Weights of a small masked image model.
Model: encoder arch vit, encoder norm layernorm.
Rows from expert 1 of block 9 of the encoder, named by matrix and row number. Rows with one number belong to one neuron. Each number is 500 + 50 x the weight over its row's rms, rounded and kept within 0 to 999. All counts start at 0. Numbers have three digits each. After the name is the row's rms in percent of the matrix's.
# up: expert up (encoder.blocks.9.mlp.up, 4x384x192), inputs 96-191
# down: expert down (encoder.blocks.9.mlp.down, 4x192x384, transposed), outputs 96-191
up.57 085:497557586444532524475516477486516549464474431428464425553524486460541470525453412461513517463451458445521454497498557478468522534482492514498440463372463476504519449515550493513560486444457478530545612517493576536569483470440467410516484534451561578452564470469552455453538501482523636483
up.58 076:420506658495574421592595548457505501430528583504484571562534470663509444499505425495523452432445429449511587482512545465529471481462507514553506456458540485454498537542568590555460470445503513518564522467513482427523548426495561377468524449523449521497514478570470471491432552482460501492
up.59 084:477448479447432472448490427501486487476561507497545490349420507510564563423540524426603544566472564490409529573401515531448561519468542451500523613499523496448498485488513465466536399493508533577501496533405499593459444486508418473486478439523492499500448515458553542543446544624605440514
up.60 108:519554519430461508505438566484535523543442480534397435430580461465478530563507525480455465421465604503528493548513475514483541474463634538421577566513426479568484529584487528584534448416459433470447523541427486457466591571536443481533525523393482500575469460445520466484509446456403541534
up.61 091:521517569604534467489483476497527454505538454554434453588454572515472511478499483496529618526446490483515395490489430558556433515418532507498501516480517548529434466477491484535506449542473512536418571404549532486583376500402408473501471461459488515496504491507503380392530488566510519570
up.62 092:548544526542535498551461518472504497449385511544538530534500492497461486469460456593455452584500497505488525538507410568459404571458477627439471514530522608596543470489445613489401412490425502515475394493529573525528606563517361485627530431460539537497531433562526527509465502524534621574
up.63 088:465529547512449465412479537406429463596544466495522561481413563524400477487561513478510530442511524513486479502483520565437545497528439561485531474415482433504517455485570432467506446494527391502502538430538573464542467372505487488465520469508451495470556438465491499409417506477507495455
up.64 107:473509545520484494523571571509499511477458547461533476536467506449567511504473518519533436556529506531460455523521420495594477477559566534508571510439553429508400495561544478512515522533507477522481382496533537516532552522425466502509476575476441555490559490526471416452480495451478475546
up.65 093:447537484471529563514546452403509573564473559429592479440548514517574488500465480672531506496513500438458524481400553421619533536482464552436515489565563475490443419541510454563474437498458531584507541452475465540487474412594496450598483479498509533522474491506594451527566491553569485403
up.66 103:464355438570551566462474581439600514573502512449437565557520446471504535528483465547461558554532507426371510473473536381477531473496551445496515535532534420546440497460427502531558487423544510583484496431521450539550454508622490399404428486548500522507450491522500444459510497455474433529
up.67 119:489474482529533557546603484531688409565509567505518559480535465560500459516547502557484534461580454560404559466440526489459494439483489418484493501460529488485524485510488530519409466409469562536466542448426501493586565498578496430597468465564524565438568439470433449446577597426492586471
up.68 072:578391378480513476560520443523473477520567493510427453418527480540529485420531552426494543507487534515447506493513498474491556493596594506430525610534511553467514581504475468524561506557504524518443487506527479544377519464473464489466455474460511564610567368479380499550532533545427510532
up.69 096:436529449472516410488511441469461491498515424443490530509601423545504587469490423454577563456477479454572474542472518354524544594540532476447512529467448439598543505559467469440543534502541472484482516526470449459557435566411568506582455474550483518474521527527570498419491434484464431464
up.70 114:500439547464531515564436490527488391437457572486483511497509572508490505381512445549534505499475553566498571552557538477544464542528544483580601495502519532518535518408525543491496505511574523464596487495474483485530539404458563471415443457489519583525506583595458500501418474499523385485
up.71 094:503542500597521525494503460453517657454496487489542461538502578427508505563539478476485592491585526433529478534440583582455497416500509471500372493482538519476440477467560454486483434523521558659512473454427476446505417497521517522405507561518569531483498441461558523539421580537527496481
up.72 084:532515513521469489452510495457443526566546617525518434510484515476442414513520568462493567577522579560550511541469534477452415510567578479582513455471487508375569469416571522500551508542536520555396569467538537468547389426535486537488452398510587458550509579465459594398520513454472488522
up.73 096:499424532482469474506516552469483428423515432435489481445585460545630478556509490391574606532563532439526543449494459508564471498464490555436511513535474536434446408511549550518550516511506500517586480493483524455553402597555573566467397527499534489531568543556435519547512514546429470474
up.74 108:487450537529553449501495459521617603438432429549521484546474536516390550475565472469498497479437469498563598436560485510413525459577472488490534522477558466479519521477481480534479542521410573549486545528479460440595496477473507484526511543494588505498456467440493442545498543565459477457
up.75 101:564486508448532526522502631432508455495466486432382469449551548525472495588478506536502522544514558506513386524619483488579546615468496400491557513486512442520545484571569532410421526493476469566410574567431506547563472516417494495450546386504503471526568444518560511515466510541577493535
up.76 106:454479487496387468470531474490506476591540520504477519570479555575591433515484521514468514503361519522473550514546549455550523528371364572494575389534459494446429432444522465537534472469592501452550496532511506460541464527526463450504506463565496518402505558439492533509483449595522490547
up.77 092:531497483492605537462496585523541525421393539350562502421531513529571545450420413441529468526485476451494452458585519564491420598455624456432476532439479486514606575480561542493551542441474511540461448514473505469559456527482461515467473545531558586452559372442538574538479487498469518555
up.78 093:562431492540484499466549489602438588476499620523554569498593613524465553547483451480547435552509429553514502549478517464450503515554470446466488486430493511470515542481517469574461352509494529497495508546563440511512494462415437554512486526461371516487516472546515445508442533490534472523
up.79 108:498495472424567537499471539542595528462536500479516548527588489453421504552451435517436466456510502503572400441555616441535500480484518399565476535498435498447496525379475602449560568470478500496498547539489460526500535555459412589501516453518454443582579454452433493529540570494560560465
up.80 095:465437497472456520462438537558441440567420455484566545497559532440437551372463553473502526566451515545499419506479527492531531446576546490492518484461489518539640487500558455535522554514465478493565513529537569501404475420506517498490551498478499419483509560569422508390387470451483526418
up.81 096:445524498530534577500556543559526501468514506503519566415516421583526533395532532536513484558514511423538526429473459548468457494494641561475507493463449539454535443463535444531476526433554507399455553485418542414555514496424473556488520543553386451534437540511576628449520493488477516619
up.82 085:489476480468427422516441537540524554537498603548528423501480482559462543470458534519454551555467457446453511567519436432516448546447447544490531591531575450438435530523608529528415576465574523418489537392470508393627542483473530512519450425473473526500535523563442510531479494457492470548
up.83 119:470448483423477502464413509472574467502463502380446456502593522484510523516481426585499423478519589519470477530577568574578494441526543501486501454534474507550598429467552588528483450511480563473423529534554527429563480597498425478434625468439485510545508451554524542568491621599565444350
up.84 116:440511543474485483459509532492613572471500517547516374550524440463482515529450551484526551457436456582549480500557582498510381580534530479472532504500472432547543505478492447374416467432545495461473456490453407497537483452425446639518472410606474572440553505484509434542496506424509480560
up.85 105:384511602474392496450481538458485517452527533463485562469535537536498397498530604549424475570537516572470497536537438531499541567514474583468464464404404545463545507429489480474431403525506594482484514498500492476553422493504506504544521470445536424439577510544517452554441400500543520541
up.86 124:539544518564565601455591497571534552528446492513428521548600438535509521586439488496541512447572497545549513454537526428448585539515598485615393457578435475441533444493444468507485545457511484521537505505513533482537532544465503494550482556480445548495562503587526368503509470456470475428
up.87 091:554395553485535521563496482464528527517489509546586490460552539455538515456532448463471521385572474494360452472451567503570524514580589544478532443463485409379426484421488416485568525475551477515495583403418461496465464477547444481543455511454526558564566468513543459460483486494550527415
up.88 091:406470529507511582498533557466547561544575499423390514489504544547545427506536476496649527540558532474434515470507457447394555467546378507527499468489451462537440476495435491536536537505544481479378496487491346517519519524589530530522515512394470526545440395458556395528591519470520501518
up.89 088:499474474590454501486594540593521516521519534467540473460531588435436523496444511478490538513485584441460523532408492428537470482404467512574511575528419558452507481529486459563494526500578417481569432452454512551358549501499527486467561550507479480582574552517437460489406546442521471414
up.90 086:558489527572536573507468496414564530459451512425481564558550420517530537465506477474565522435542456477504378457488481512430481527511507570487611504597471463484452535542517494529559487474496452588486500359577491445502432515430633551432490503578480386530502485439519490606536481472407467454
up.91 094:457536478425517461570581448444497567550514474550492442596525447445601481496483519427477531504530576562571450495537421463540533500529430558493568448538466527481531468542487518478477556485455411473451526423529552361479470513518554540373490523538478416511463519439544460484538446569391461582
up.92 086:477470581488436424554317491454508500551571504502548523509463547592491431446526488506543449479480529555501430539576416530461445504464464583542437462579490502489463485523633469513526502552498452527519437468519536538517495492499541444489496459569474444538462481452546569404434516507504557402
up.93 069:533507483506556518553568591509513575488472478466514429464504467485531512477546365519502489545524496511481427515625501533507487604494508499471425469544518543486437542535513532555461571517515527503377562493570545512489503533511515423497540423376456529420476556501510420561662508436540546545
up.94 089:524559528547543512517514461546561527517523409564500482510602533499553559521433553518564559505482485415421500490392398443510569516399578426495475593500477459533533507522409453523513469522510474465548487497490557513568555496498505440527465527573400496442445511507462331454447484481512487485
up.95 105:492526581486508468576501429573507464536465477510498555546508570506376456540469543521429517516555511414504439519444442427471425445474460513526365516530535504568522511523459524611410487583550492525472561561501537464591484498455497514522528499501490555449453478559484574551403569560411509533
up.96 084:532526578515528470508521543443511496519453496441515598523536565436445479451480482425426586433525542432458526417493538511492553495571495532553480566439533517389472497489465527466568517539443538551467483454527504534518409499586486423433562529503542444551534474480559455474445515560575498380
up.97 122:530539560489590479460554440501561412544537507510584478508486507529566530433386457522468505529529527505430510419562511501451529484453556431493466548519532522562539603430485627405527476471520549540439607474454471422513531478537508513464464456530553481516545523509449460473480564562445525485
up.98 086:458450469485512395480449448540451577420563549487588482559435468486500506499568555495540539511427513471417596535460496566458399549455519459508568458462558472521522486432493492528575485584420523520491550483443479560494518506511544480466507445553494498477549450479405618449468557460533520472
up.99 120:535393545498483473507545520481366501575511434515415528456368470490451528450450476453428609479475500523527502446442583572489514467482508440574507531549503569450490508495466519543475472540500487497459551538543599469589596481507538629552587548597555388507488535455524501500474484473437473525
up.100 093:506421528552409474483534425581540530524455535472544506538487547528480534486535507478487488499545529548498510485490448522578460559520472537529490543561423547515498485536498572417562499440567498519489527548572478423471407549496444527433577465413434368541522451512521525444498439540412511493
up.101 099:499566541460539598543535464475541498497475483458443512555525464461456512456549450494545436446589458547544418521514516578537439520588596518440504503497476493503575545545476520482390523541398329485466500495464597373441613493445381541447523504525550538528510502503524521574459431535481466491
up.102 099:455490481534457438448477604480451492432607583480456408408574437498488462549514410534494450498551441561540512433487523445476574543592455393552410547455486477496567409605527529406546510469508502549516515449497415510576483553533538424504501542550463563541564597447499551529497535503525492456
up.103 106:475487519522491473526547468513506522548500494472535512460519480523613338396491523480547591531479534554428541524519520484487558534459532457486560543489602509523450538530535631434511473465510516512514560487458503475495527486547565553596516442449438525433551552466441434388620496522438503486
up.104 101:495574453528472496538483452487507429521465515536475490413448427537576527512521544522441517444480487481499491498515529469452524493628435501558405485490522563414462489493498431563419406541449501516482482452464518437540477467546465494473497492527421394550432504567586587411487532446493491469
up.105 107:536505480532485447437579424462482502562538415489444513495431494520496430532511546478503551522551429463505536511402618433595480436533420473498478534563496426469573507406550490416573571488571500494495491543536430409497435558455494527533511648477453528394571450418509484539441492537560461545
up.106 109:535565517487494573493581473524485471535595535477449466475520508424467509490513516529513549433502492569576442589594558463430441512532585493501558560490463497457473484539463449456563441557467480457445639427448498539494449530491474459517526340460546484479466508426508525447404524544494460557
up.107 096:524474453491552527403435530505452569526525498480452522559487506446451615540483536553388528534416529537440540541607417479485524391533498525617460503480506554478444461468468630492493474479452491480503465398464414577512528570542497498594479449547540496436473588478552471443431556556385534491
up.108 081:459511467489530534514483484435469575446485565515437524558439493525541414428524561587524482454434474544510488466465560625511425593422412517523534479492509541458425427459451537441610549468510513589518484518507407529509573451473418496533518529450451467480457460511496546448492461462406465571
up.109 083:599528546485544531476495536451521440553453448431544512421538452420461576462523480516474500517426501532554420605526454427496499425603494509554470542487597564574475486400424462569525418439515532485575455496524577486532498474425544437465537514572479527475550416435566389481593488449447556465
up.110 062:562456478570484492529550460440587491483444531489564538563413463453411577560567509492487575457491421487469510459538504488473486555457575476495551422487473500515559518496515487584422429444530552470400521516524531395551465520454587516491445496626434512457465561537422498514505421423505491570
up.111 104:551505507466384557560458424540453378533493460475496563420552528515470463515567670579515476491437521468488497460651588489547472587423520447482470515537443462464470521564482427521524511425499483545476453495483537451481406525538513479558463490463512492484486499605577397495504456455500396426
up.112 092:527506592498532454406506539509591566443486581463494520356449444543525451538518465476560493585608514550432543522463518465503532518589471553565475447412542388439498508515528582606438498577537463554476447570511458555497509454463460501429502551480493453486511497476518416409457432468448407514
up.113 090:463585442531519467571499526506630471464480533485450507562478457553384525569492470529458434477382413434526475537512591442404414574455591521493529526531536536460475538465514424439531527496547417498483409478520563586484467570514564507451348459480470456601404476542467513519513533498461496504
up.114 086:454418521501516517484551563475446467406556519552497470442518604562469548437454455489514461566497414579515561560461509520457447469462481420523491438531433526537516499529476495459466497485407519416529528371561428465518442398439492432477494475485561506545529548550366547508567532507477516468
up.115 087:563534512513510484522484495544505488474506522428450486527509533533463468559495632504537474561450552426532499487480459543471466473390581468448462537485457506507603465611401501527492447532463472521510516479490506498504599564507472453533456592547450569549472542599458490569491512453464572580
up.116 117:476374524561526508466584508548463509547509461508401559525510531518450504519447399565554555561492520522531531366501510469574560477535414517544449547568468478479413444495513519498479593555452428544482517446518451495493538370416478459603531459459551422540458473413560516493494462542543534483
up.117 095:531435510541603397372508547472469609422564475445439515624502433531557486528468478590417504580504524479515496459477503531515453550538513474462491539516447599484472497502524533511564488467533527491507424473514446508486545531531459442543419454557526514423577485605488443565465456547563572422
up.118 105:594499568538386410552519374462543534512558520553469585474569325566518609506522468511494487566574456438536472406479480556519528406597529481508476534479435450583470503522439471563568569448542566513485456472476533568512491554463525491483470580580503546463507455443530491484511496542466490501
up.119 117:445441445487470466543501520434450428503512450547487515539552424497536573518478535559487447566510519583527536497476593502508448495577445434565535516429550524469513550466500529422514498555491509510521493457514455394534434476463548551425519514536529566466569538432522483506531395488503452499
up.120 093:500525350550630469442502477471489587601403512436521538463545388401523552563502464530515481514558587440473471506449492522426588492557498402505540549524498555509459489499494505466595484503506574548521474548468410469517519475547485478566510501495416568578481497509531505473506468587448559437
up.121 096:508482476561504529566562479453500520499499482483487541599483408469497386475555509434515441496510447535522520544478541448471520513628428486496403567507534466530477456446437379516561556396459540536463523478525475563462414383470570552558484514509527423492421608470364407564529546498441521475
up.122 088:523448466544520440573527477583502533490513501482524447574482534476462502586528430556554534527518539514509535498532611515454538511627394455408476400545473441525525546481539525551530487483513514471508495421454440428425407528517483503505497487463473531477542458482474492445500445437586542471
up.123 101:585498529525472502559506619515598447566555574534547530477618466491444500456440518451569538567473510501502543501341482476443466506517518443536470503438545581564534543492638535515516556462392479483458524463458490555506505418489582493489533572507557473393493474492455534410446379495436485591
up.124 080:498480491546429448468582679516487596577532552463498574515529509484504487528486462463424551502442496506443535465476499514626449472532439471464472578478554518478438504484552499437535473502510478537550488411521488487459530527465410506507495470552460530489490518649509525448493460536468526469
down.57 091:498388492552488506588512470547437486558512557539578518455521428436535445544459523447472453554561449507590539416543541591453457551423466592509418550568483470480583501454450513433418477533642479476440485474571455478496446537551495486561547472545535484566503481517526505563527577582512417550
down.58 078:457551467456483411543538526337462646462504441439555522462518477541399501452565388433524499446478469559499438509490501536563537577379503411540441501395523530431537503489540508491490555495482547484553458473543460460539578440547592551413397510434482496483503530588519516441555495452476533517
down.59 089:487558508463515518511535551507485433464473534463502467614506498476428435549485381586535487507522421508585491415512540495517385453535417441480592391400463467496534573605545544517494623526573470508475525513614387500536540519552480516605428541521518514496452472487418439457532507515648505546
down.60 115:541484584480576453496529481547564465565543551555508573482384511454547566411517541501560476542463472489487515569556512491516574483428479479458489428501521465496442427474529458533448461490497519442505507534423437470465509452500464505508540467553497435442507563627531603519443503550580393547
down.61 100:483455494525487419450407351491467462437516470459441518540512500537551448507534438432475484470580571423472510526440517417503478510537556478510470527476562593513508456473546535465522493554529432610483450618587485456541470477514585479537626467472496580413501469512452483528555615520543555480
down.62 098:486511568495550488487506440574460512439575441440417492519569514502478505488526550452506608412553576383488445506542464543454559420461564419494485466485533658403482536534445470499560462549485460548589545488485470555422478423522566450433464524530428516468558471439478558483537514491537430493
down.63 086:534530483538562553488525504517512494437543541522517470502623441476544497420458534458565515547409556414483434455414526532446464517450578486521475482589573436554455506560472510446526538499509482501550449577412525504409536390551589498557475560445583345508513480473524480584622507518546531552
down.64 093:444559375513459496526494543489433580436479433572507506470543434533470544437534503434524511477417429474504440434528506550565555570451438496528448523463466537447567436414415536479429479487478534492435581617530425517499450596610538475483530495578550538535406426452497560533515480577441603421
down.65 097:498502506508570504489470506611522489440500539452484360480427515479495553465450594562496489491476480561517465541550466460505513551555515595545486494466471514579457522473506538524462399482514530488522516547557489543421434575485424481386596467601598387454586401481481513518414498466539472481
down.66 098:539506465512510555524410514493485544474499543550543542451496554507364454499476482496434511477602526467489584549575486525557436463529471499427456423509543416383512376503588480414446472535540485468459570440428613477497456399531509522506540551478547493457612454509620554605441470499444590494
down.67 108:442436455525536567491423534530549479536446468427440551405432533541512562517529499525559449469551472484452450483543528506463528386616477435554480496508617477545493545499494611501454589480542491514485464594516498432534577560523434549548550525472420426554465481407522513504579525559550486428
down.68 071:506485475576502501516465568560412415486428429529524414516455536485477500525524493464433481464562484476425428534499537411439552502546560555505533524595569485490461482437558541570510504451556493504491564443463486437454391478471551503539526470531465522438518433568491500511425439559408462437
down.69 104:496414539513573537471492559459576507549551463470393612382527498490481475506539530386488497449489462577523508479537460500427545477513451587494478553530459520450461455526466513446518489608466444501502515537504519483521542565507502554467494460538493590553475571364573445577518472489537525454
down.70 098:533510477486589504583534517536535514513441520559554524465535474498577475568540450497506398460461488455524479540545477581584460452542492497510483412530515398453382520505475411517511478485466510496354567518544570536540461458483462614500463494519474511503389432455411497475493466472496539409
down.71 100:513525516456491451481495557471545455577549591509521398450519513577450493488465511499502608559482522511434421445540429427457578578485556490515588501467619560489572455517507467525430634482542466466566560477625538492535518475507414484539524560528563535467514446426470396520503493470427472538
down.72 084:445489512563548510428502569546565495447478512591455413568499479537528489468483520557566461513400543491401489492507546488559536551553488533465445444601499462569472494457462432458473559551466467462459408448487410396483552562443495521434485595444430454460487439514541364567502463446574512452
down.73 095:514514587510551527473518486561400588524597451483524328509428539407486545507492524526428472565504479522564401505494473528582496498610559522436477513500549497557581525554488456482557462448414519495430519533533454497540565474491503441456534563486423469518389452428431495506479435486486544529
down.74 108:457549523470460535470466456506420362498511500524541586381507528452552478469498494561540508610574516450510514418437533472479475566413560399528496535599464529436540523508526527384455531487495526506463419401575458468513512542498531398503497548551522495468469563492405597454494508485508505596
down.75 097:555534521498528485496569353498505531540545445563551480481506499491444542419484441390512499377457488577488604459373491524485452516503487509556500438566551557485448559456422460591504490473488529530565486513571476490469515555489466455466464558486525580479452608467502502480566477535572503474
down.76 109:478459498390502488536550491434544533427468557524478541466570480464559495460567485412466463516523573475553465499461467541408496525586572435452499528550489446526515415540467540464471526473604479537613413459492428464529567527439470479503539493526464463534508488558544551562452499471554540502
down.77 092:523508376522384464449555439463463545559501457639500472529457487435473503595492529464536474549512504543563505531435497529476564498414396543528463543445448449488480429496426503556476449609472486586567520460534519567456527513493494487524506461432455514586460551531454502506471548535551535523
down.78 099:432551558534532456502480411469484478552584435465579396541489379638551568511543609596465535528483439466528485487507513513461529511535580571557450528504508451557436498617437523481478556456493507529523498637500525433505563557514418498574457458511529454487470543444502513545495489426487427493
down.79 113:397527532440465391457540454488541486586477465383502432474573448509485443543469540497557533444493519573464500516557520477534506533515496430534509604522564498448577497468493526519518485438517522445491458532494373444402480590518463562571500472361552459493535553462527441467525588509508460607
down.80 109:513559532424564460577509465444525474492537498519472494546461526539567551489477424558539524511557482460539548520539557545511469458504429501525446573559463444530433504485554466487522491510557465454466458440501475596554564572422489485425558403568504611509474492514534394495551441500482469504
down.81 101:456478501600529590457512506529549498438476509518459403383526598493518510531566423496516492478455511548499406554532457547467439484544459508510509569444469563443513490471498526483429574585440544515420498497416498430503564498493568581457485472410449528582527415469411504517439498486557555486
down.82 083:570575568589565503425405556518559419513510471490489456523467435477509430521585479517489512571481445472422414471450505502398495517485430476485432500550462527575594512470453468440564461515409551528552474562510457558501396526596529522492466391499507452547518614546492526467484509495593502446
down.83 099:448464469523478525559547522533465493448539558549529498543437409441501510484543560364480560531491476488558527482478407460493454566565426529590457596488444576506503532429486480506507544458493549558502454476515464619502418430500483469565418456509513517485511457289535500477496357450470438475
down.84 107:557476427468529523409448532500544467498519420514386566423456546465514491550460528476557523484518597478542529422451457524485559473476422503544514517527467564499440471436477477493534471554463533469546435530489483478414540575517412487548578548419506564561582568476473422486512527492537570525
down.85 109:607500518482571500454464467539483484432451466546559483535552458451537557497411537522486447471556525421613524562455522567514391511491469400451488454516487454525545520520524549512563520507415493455466499548445545429396442392535451556391535488504511511488544525445498496499545611554462446477
down.86 133:543447506441507534445473389562494521474528484519517452485571528514417602605484470363463507471489497448523322469551521538558544535531425492629417576591496394419444513504447508537482563522482507529484463431574452500497514436576481525616420600500562563489433462578445480515510397479538494492
down.87 090:441558464495495470472537479495520482523545585523464480551390484551553485526459508464465498534472576521582477528530429562491549550519362469499415454551550500579624509579570641556493587521453493561480444584524437500499492486543508457552525533516495465445444469456583528504514575526494505439
down.88 100:567416501538475544476504425552481460477546479573571497499494520419516526536488407564477494534473581527433501513548482559542545549513531509461457476450510536346412605440565564441523436480432504459545409519520587569513417536529524547531558465587526497456467575476505545412467519397546439417
down.89 098:547478526455594615493453473417496556488515437546383542631559501583539451476507522501409491524596557453459499531537550567549456509534516377487491481471408518518493550528488521434473472524495514470439516589454449447551572410507501515556490498430489570480596491480461499560511421485528546537
down.90 090:491554579495491493596561470484533402491499488478534491495438478422452430463423532499530482508419547493488563517446512486373435521474359554496509469529560540469529501507534576543483555520471477527546471512516501591541499528454539483501534501561534513601477461575425490480501569455594493438
down.91 101:519517599535468512409442493559463542531481528463475530455478603457462527463563422553553508476527578524393662478510502465412553564470445552469515522589479502499520460490429519494487504481502576502478441452520606550463492462499513393498522422429521490524495509571465492586560551483620478445
down.92 083:558564422545551516505554483490492555515403518454425454538594411522457513500451532456540555486496444508578533347471473530524553546537511549493512561444410413511511519506452547561546520458477426604529494485468466553616495506522462518494575528454536530430516494505473499547462429533591461454
down.93 072:427505466507549503569511514432456494484488492513527380528496522427547504436561388461526526528398590475570494540574441508452514509488492450494482502516448467523618465462511512477489489427541475512522504446509487480553466499526491550493518528559472576398510525548545578527633523433440490509
down.94 095:387503510499532470497551525440424501511504433549480544467467486453500483425480503461464531440544449541522540497571548448537360444545532523527494457542513547475461428555506555397496474462451465502523613476537426605429489564487481555478433470504578489499552557489546579602495604450497533474
down.95 116:505525404480542390519455474542520656452488535432555545535442469456574466476537489525540537521493472488438470503581523547429546507548535492412437467419488479455488440463523434494559532549554524563537464592464507558453481521569518418488498468370497499575565618568591451455514510554459477582
down.96 089:503463499568616577564485549486521513534523544537380463581574527564414508534517542502469453416479496478494424439521448397479443472416513435612516413576529500448441553387517550465495468467575582473535550443497497442510401437453490488446530438476491451497471512518456512494543578433548575522
down.97 114:474440509497548440468441491428549529541423601492429537534473498572492550562510481607472551363500541479555473537520509494420478465491475510477557524580514468517525521477523538445518638516431470497556541534448500535491594494471487606528471448613403456471541564442535523527520524499488520527
down.98 092:508517519457457597556517487588539436626523551511483434543490453542500551466436381520404580493557425493519465424505470602566497460434509565533508522459495451501483536477436508481492484508419537512476475551549589457510502525473395452547480446447452529549514579551581573564495426495583462475
down.99 115:523531523359523565467462462525458467490582529536534407483491510467512555414531368472536574504520517476396545471437485549547512554485451533521428592460493566443473555396532580485438543551439483443529459489516525501537504513454426562459472536460477557453616637464545553483550515502624462541
down.100 085:550589506526549539440534446450496437577544474549402426505484492477585399601566504437534486521479501388574437575518524499424426467513472576494526490587538499497480511469527503533486416504522520497474434489449456531485586458555553459598484469593553544352439541419501452544442427393534469523
down.101 103:478451610488444491455573538467481492553528517409417533475555493427525532502442513427501437480524554477560497586520490539518523602459514626522494527501525546467447541453516508526404448478472529473492511500443461596543568571540494504560516439413536582482624466553494480477514560512588540546
down.102 113:518470462569456484500394629547471463533598510466421552443505544475489518495427470520470530590512470526495584453580512473424533448620408454556506536455496435534494541552475510489512494494533489478577475463467484561574525521493505599485472426517528541511561480572467517519492446521541528464
down.103 099:480443477491516471359499486517591572553529502499485559467531491436447548457492532546358442600466391555409518464547457489496516455540570567568464483466412527465428464494506417560538427498468467466471464540546403533489581552519527489358518531569485405539452565529482516587530531424496473459
down.104 098:492476526470505518529519642511502513501586548479585418570494551495499535534460504455489469545497569577553448509415528461524461605470517482441496534483464468547580468458466520472540517555477486582470430522567492477447475496439512477535492525458397463452489497492475415543438513482577502504
down.105 099:486477533546556527452467502475553477526480495528432577431507593479441479492365558470549531535592533569484495510543423506497520480473547502540529487429466436528494530478475457563477451528677522456478566512588439577541424573504484495474514526523508523560561474461453517473442456498446539470
down.106 096:575452452627573498542516526399585450551490509538515510584448585518532467518465515355572503509422506465427547446514457518573492452543437565531516460467479533534428485451425459582468525568494492484542422557556540480479566495472536445494444656504485459490584460584533449519548507454482493527
down.107 096:430472534485459443557626549414565503556422466484511577438512510538541447540499430507597475398559432577614409409467497463460509571514474470416532555454481489423541493539470467530484456527532499521494514535492491480481508418414548529472580554511494550588519447503491467559502426457561562400
down.108 092:489473396530495550571534472516564496564551509520426463511434449555506513465539513503470451548616559568479416469480495409465569429503526529503444548523491565485550438539461557523505487473500516474585479570554559464524446483496505461541568470527558470514466539507469465544489425581387441457
down.109 092:457489496509517486555587544524487562524532468480460505527485456572447390487533485525470509488501423513519487474494495577385403497476514519508531487478449550412611517471515463465365570488558487589431515439540510399512450395477488570532451564477513471467418519511562638577420517523558464532
down.110 067:539482511506521522530504499510488505500556475395512385525527581563461430515481461527454475458492441544567428509467521451532521497533555579581427611539454408554499383486447450575466418463496459480603391531443506544478549460469481487531504537574554467442519487627461516446484428501404523500
down.111 117:441529501527443554500543474533530407573534499569501467439594534635440488467462564494543457506524560527599457490471542481487454540441586537534434471526463434549579510480570556583505534428475516544561518461541561507534465482469500470508430526436521476458482460502486528551439453521495425420
down.112 097:541537463532575478495492571563439493543462574478427517507562526492566462490536492579500459443530476550493536425536521600439494446495549482456491633584494581498455440635529447419540492476478487480528534451530507467495500580516492535456509405451587577515447564459488559507519496519552600486
down.113 094:515577424505585526596430543467573479545563483542604541521394517444426546476518521510531435497539422579554586576532492447446464473453543380502525512477571436463405567514450480475495469572428465458550529499527503522514479492411555485544483504457465377477491483522455446522480483554491426522
down.114 089:558485530552475623573480377585557524493502519516563508452560546541395505485487496465503471507404421430502399467408503470513424520524470546522471560504423574452526491493467547536445505431494535517423480461536483417495465419501545474504573486540574579541477538478523444480568477477496522477
down.115 083:555515469570463439514475497433503529413455527521481516468478485542427470456512595501561445462587509423489457515512440494442528461438529472548540404472563509480593451527570436618533527526492545550503530588455499510465585447520425516508468550522471558547436541576464493524508495508428465498
down.116 107:618510422500468398525473470520536498491480548517531561442484543477527566546443554414450489429566441447478480523474406510445496588533464527399480495436410453439532465515485495566580492459564547470489452544546493559473386595558521512465460496476517544505498474597448427515471539490507472479
down.117 095:489532395420563590545478530617548427522452476487484507383511583458472516554486540515522530423542487457550473491542591460552529424420524547507476510474501425465530486521449460476587508565475532519535540491518535529442507478480532507395562456416433498569509438498597484499496509429431460484
down.118 098:524519454536606612434498487413474490448503547490485350527500591477513547494486456453516500498507533572434430549445400514503470491467478389534583542429527526473517513451428406562499444434459476493474517532457535494543441492481456521441498537477546469578493515544496494592385405466499511444
down.119 127:498568450402509405579553499417482544476564465494520416567607438477525414543432513432435472436544530561543444512457513500516426604536515549448522501502504533527493473545467516546515458527474440493475494474525481558442537567503510513401523551534529489516470471506525519485448440466559501472
down.120 092:525552554421464532534562566508600449496486478472604527475488518521513480524517523491446450425569463528514478479562522460518539544431564564464499450506513589426508505431475475466506431477549452408470445521449592473464484590498520605437448464498604515428487456524603558410427564511579476471
down.121 097:468427462465531507559542497507464476556571515482528439560522537510474502505409573464483622522428427447460516542511401520527444476480550539555526503547393505467551543477500425482496538475518488547557498446559429398525550561476527498452485490587548552560566450434516565469421477399514490601
down.122 089:515527449488497494379596458496571398530591519472546525503502516498538514438486566445515521502453500541666448420541415485508491501465529583477569540513496551540489536493526464479408468530459510490422431557533548450536485448551469457528545522469511472538470463512502598506555489504466476445
down.123 101:555588489519510433543421510503481532514458591500458481515492554479541587563556436463414534429589438442501527510494573449423520431572511508462468522442519426514500560601493450463530467494568548532469555527573483548523436477455495420476440491549454395568498418592400451503562464495514449592
down.124 093:573496465522531516503562453550550549475517507525482549500479386556515438453428481416511527459513505568478545592531462515586508484545432566462469469507468516530625410565456441510606546557537511507476500463378521491495438371484518632468550466463514427531424410490518539519523451472543502474